Rows from block 6 of the encoder of a small image denoising autoencoder, named by matrix and row number. Rows with one number belong to one neuron. Each number is 500 + 40 x the weight over its row's rms, rounded and kept within 0 to 999. All counts start at 0. Numbers have three digits each.
After each neuron's rows are labels from the 100 images, of 14848, where the neuron reaches its highest value: "patch colour" is the nearest of a few named colours to the mean colour under the peak. Only what is clearly more common there than usual is listed. The data: fractals drawn by 1,000 iterated function systems, in grey. In brackets: how many of the 100.
# fc1: MLP up (encoder.blocks.6.mlp.fc1.weight, 512x128), inputs 0-127
# fc2: MLP down (encoder.blocks.6.mlp.fc2.weight, 128x512, transposed), outputs 0-127

fc1.430:523397579501491497529489493485486461496544530452494468491501519488505440490451480507567516523528468531529446459489475435552524404497545443419487496526507482499551531445451515530497611496522481605491417453494482484530455502527546492516562508514533501547513491490426524503458529530548488488495504480534496470603499538470515512518497598472462435493466486513464484605536452478513505423519
fc2.430:483502446461475496574561529531440445514421529520501484500525542605490444490494543521470474494529499477475514438537535502534509509558491455534525494510487543488518488509547534479463446472508573472554482505543539467514463595473553445557473529409483422395520470455494511520578489492535485486478513476510520524511552548470476502445499406521472464458533547552576460517417510550487496487455
patch colour: black (95)

fc1.56:465507468499537500455537460493454519402513482484482539468443547461472515591483461454465521461425488494436478492517578416535523547482540536511509493509513445493449530459452510552556547512462482553440524557447522467505518513540438543489486453523489492480502513444516532465472488536489499523528546497466574622534521447515470536566486512495571596524493529597483462487530432512502498501466
fc2.56:468470467504582581429511531502473511458493522554544465464435516492511462391533414538521551537407452528495491523456542457529516479496472506491474500581516473499554574499478468532532511494492403577484488536554498518491469485524443558481433523498586585510505516528486545531521469461555479503504477579469501431504527502475529484512490520500557509435509483470463530437460567484460498492520
patch colour: black (96)

fc1.304:495494529458546501433534492481563507466500508505558496516495493503482565471479500485488492483403467570455561553547453498458477526511507536514584465540482520499493514462518453494447553515465526531537420469444443523504502523396464509535515478498476464580487484528514522521575525557439538414467531522480507589483462508528609449430445521458438479545504459523504523471496512461566515490570
fc2.304:502487472529479513554519482497442451515486452535416483464508564510523519474528492484553484524430475561499446481600499439508507500501440461485475474490448528417512510520406502503574489470544564501529525496564475523524440526478480629447499495493531467578564481512540465540517456458493477547511555518516498458594467493434460472520536433454464502488496498500522608488516529534483491527475
patch colour: white (49)

fc1.251:508435482483457480466527538494490506481466522461583470452530461474499553549459571473441537438501517525458491522534567461473519486485490536533469501450490564446545471414588553464527504490512498464530517507557492505525457446496603464557528521535501429402460472489431454555562498473522513448531502481422564518514517542485503437549491441501530488567550509568498524497451516546508531480481
fc2.251:472519486481435527484508496507497526427499530498476481477478572474528600487463522557445456465469544519469504518520455473486479566486485492538546518457456496426529511441484528424531474536530512553585547516575418428511485473456517538531481486561543527501380581520575402530561445508470508480550499518494490485477519510506501511528455558487532455497523481506535506442437558550476477477485
patch colour: black (85)

fc1.17:484529515575527469566561505423499468492516553535538502507507515570478497469462421404464428550485520459571530505491506493505433507521498462501556461475442477524536513506582523464484496432478507522423499441470477546516479541539516522439519441491569364496486470500506488422535449521514483493560461485561554491454497583541512507501495491606498474509490516502481519500512517448511486545509
fc2.17:514422512526440480502443469437546416460537499505617475479478537465458503555502457495490529513473492446576493544494534521493550504480551541502445529496461464559538546567534486544552539449478444458516578477483445495494468504489542551494524534505498392480469487509514464469535541529551483564520537473495507506469445452541443508508522506518421449466484431461445557568503488524546450530535
patch colour: white (70)

fc1.401:473517493470552508487474477517460454429431529486540448421511547530422561512491495453518466513566566544496491507482495497500505579416462444528437467447451467512482501472571466449543477508525541483422551564543517477480534458481449482574497497505525463538511571471532481516457481388504476486513535515532437449486473514488454554535562491512493483437467527563501448520536549550451544488532
fc2.401:488448512460513491540543506452533504502555590515446509479494483522468485485497546518485547448484508443497552514446526455483582469580483540527521551478546571526517469427564456497569464491505504414512451510523464500508525506504567533521516529517463528434499509488454485522529537517560513472531396485511458570455546522502543402482470488462489479419578479462418547550480480442515443530505
patch colour: grey (73)

fc1.415:551531485480523446471515459490502468520492606545516548397510435497546452500460500449549518489496491412499541532474588531522515491495514484516484518452508511497447522564469504521477486529547513512462498502481477565482458457488492518595490536480522409506493480512500423481493499489444477509482519524599497472492490472469546568582468486416487561591499524480484466583531501395486465518468
fc2.415:477435498524490470417510427528517500521539567514596477500525436461461473465489517365504510474483558471460518504467509486526445565488480469513456562480409487521488500587457502537510516524514451515469476540524457460545517494521467534468556494483504438582522417564495526466501497477514494473518519500518509546461518494533506473567543410514485539517506509565446582514525521548503531432558
patch colour: white (53)

fc1.385:550527490535492537546484519511565532437477515498460459551511469454470452497467422456530476413439454470479498404556587428495508530440513495561490587523487529475479455513488506525498560539559476568497482486434518513504465452447538517538506507460471523517512463441475508508518462583534543510527495459462468460476441526549514517530566459449448520512498496600584504520476511501524515565463
fc2.385:495541533551518453529463518476514513564564507491507512532495534517502489553415512469533488529379468480518485508423493530495437471516503506490464535422480500520433450525421608492468454503563555476432512408455547492505549489518456498566556431473518495556490564488488550539517508469511507553511524505576429513491486473451460507504557484490536486438534547494548584485487494499467514489548
patch colour: white (50); grey (48)

fc1.26:421473476505508508510457439432517416501550537447575493505498513590522456492513515493494472457491464453556519470537462513551549495433579500518522386467543431503445555518535504531515486496493464512465510483537464506530520505545495568454491449532506435452526508570556461481542471494497542521545518524471584496459439492418467549520532424456525538511538526461532505561570498507483443499505
fc2.26:454472527507488536516433425427492464455577518399575525541467533511490506483501440533472486458528501442532490517537500502492569510517534517457557386467504450567452514467535530523480499504530513539470505422539482572546519469533481564428455491527465376462510570539513510547541492521445532573527516530521466481516480530488484510508443482488479539532545490455524465531533525470478442521529
patch colour: black (79)

fc1.39:525535547446508504471464548586483532573492489509512468496475569441485461524476534496517515463446514474400437506482535525557480506478548555482486508466437461501548533472468566459442515491520480488527475447468497469490486478476535509454526502484492455578488515536470540531439463525478587464494547481519461504496554585522628513501516536494484439363506486483486503565512517426518509463536
fc2.39:499497475517538465530547486515410428452475516487489505505497521501565478555519489463453509410508532475523565496522518537484452458433515524534483427515492473494506558523478544572441490433489504459515428501468494582525523455489522539470518445437562577405533479515505544509520502475500502562419617513428519492491495493524499423523486545457440497563467499531551488463543480459522555504505
patch colour: white (91)

fc1.146:536554472562489518518494523511518479445417548532425489487540481576530478554468545518512514479571414515414440465537481543541415413517561510572486470509494451494471462487603523538526428451523435517516553520562532508510510477481469536555451520525506440536504524425474562538493518448498479455555488547469439480492504551513488485551451498473513504497500499487451480472533542435484530504487
fc2.146:537552497424518501504504466475506505431476451456442486486509596468468532509498551526551478445540496497438503447511464492533470486504505542468502526497501478468536477504525496470489461458498417569519510540606517472553493527472536487494491517533572560525514384540513551427465551444542519505484495564463472493535495532542560512518534512464534431464553530541431501415444466438545537531435
patch colour: black (100)

fc1.96:553543550554512473477498433456546450544432468486496460486478515501520476472549492502504510512531520521551444495426458561538516538488559479472595496490481505536559532555469534553439544471472519459537533503544500495440459510435516473474525457552510421436559507478507519514425536508519435452449459536501539512435500479511583406474462572510484515582497547480504461517500416549541507518488
fc2.96:431486487539436433512451528504493538451544591503569472417483524529543498556524475492564518553488465496466506514512462511439485556518418484526480467534514480514486558461547509512519470552530489499457535452466499415494521477524468495565505551469605512493483476535506470472604528573510502509461500413504446512529431441527471417539505437496496484505579569479552497532479480488489493502529
patch colour: grey (73)

fc1.119:567505444480491583459461451482464551572457438459478501452433438493462523493496527468503460441492418502527475498476503571481542515526505534484511489554404535577579489438476547521428482452552564473531498483541526529514486463530572514535494435440521502490523435455529482550468550479486561471477477533545514492430487510506503533526502477590560518505529540471517506543427507538456517534488
fc2.119:575539507444564590494495519510462432535499481497515467528479522437556529545447498482449547478489445541455474479471480603476488526537496482459486533582433484449468503531437479517472473496479414586507529501513505468514515542508553452519560462502441539461596479488476518544491464545506533469504485560515478521459536551452584495437427509486511533443511519462488416534464558520502509491489
patch colour: black (93)

fc1.33:547473527471506476480488483501504493486526477469424495466465448559438556483552516571544456534523444509458468525455545460473559458542522428520461503582550496468508457501552523496607509569487516477515557536515459518459527507531523498518538515494462546495506447523514522584545525450570461449483455459438503514463476520573497471559484455518488476446523517417426502540527472550464509513387
fc2.33:441529486509501538474566545507519502515437508495498523523470516496469560518510463476508486436517464510535513492518495516481461562538386524542566526531514494535507484570475491487498448564513507488426487477460487441468536496549515492531538522503515469646505542482568446477538534510365492464523423467562477448437513519533487446446563460503474527520437495544499523495519473444512565466446
patch colour: black (82)

fc1.454:462492463543504413563480530487518567534486505553582543475514387493436535517441456518570513490489495477488448467476535500477523467498534552460483503512497466502457488506527478569477486511488487547448494452509497460571516472585463542497519497458415460580552464508552485550492520448443510538497571506445448468438558560471420533535504505519584494442539467487519522487437516492545536497504
fc2.454:559568477505465446562533474520497532524509479476509503502511468495435645501490461526531504478530504552505503463516481535494560559492501471550482502434534450512480513500498519572483522564441508493452439417512547580505457449497481504474512486491418494438479498525577487545460461488479455507507428443548454553479536511512502494489543540537486506502453530518412539540506477524620468433471
patch colour: black (98)

fc1.506:502455502483521494535463484582463532536547537490542561461423427548515494503482472471454503494528458528540439552504511592577442552469589430514500488489474517505521404543476516443535513461485442522422478490498444447522502489501527548505482505456541475461511522505520449471495450435468528487440505544481546462491448527560512479487452582521445456500542524493513593491504545558520574498499
fc2.506:474509422447532503500508432449549463571529528540534499464518484494563515447499455514543495488483422518573544499486501511485493521494520511534507483535490460455521433523525500549491509500509468533452532474474466486491476564545478607536474496545544421455456472534460440469480506535635563430485533497555595489487490534499505465513558421485407437588524494505456511494493485504511508497507
patch colour: white (96)

fc1.384:501515505476547481455480453497490525526574443565483528521548446522484457467566475514515470483472425488540515469505452442518564473512502596462541510525489459520537523531453525540518508484443496500447490486485574518481529528538505504481503435422435554444514532474511548503565485527443437438517550536461461547540529568507493489533473542517482412596496483410506474454518427502471510591520
fc2.384:513418442477525472447501442560463481532530473555559536445507519534468564489566527528487512541526412528466547498482501533552473566513469575493555484482521470586494419461465448527509586504515495561449430501498484477441468477491468518496508490503507550415474455470535463533518545465412515482472586533542494526527516489543474508530468478511471549516447483455460496492425469505533550465565
patch colour: black (97)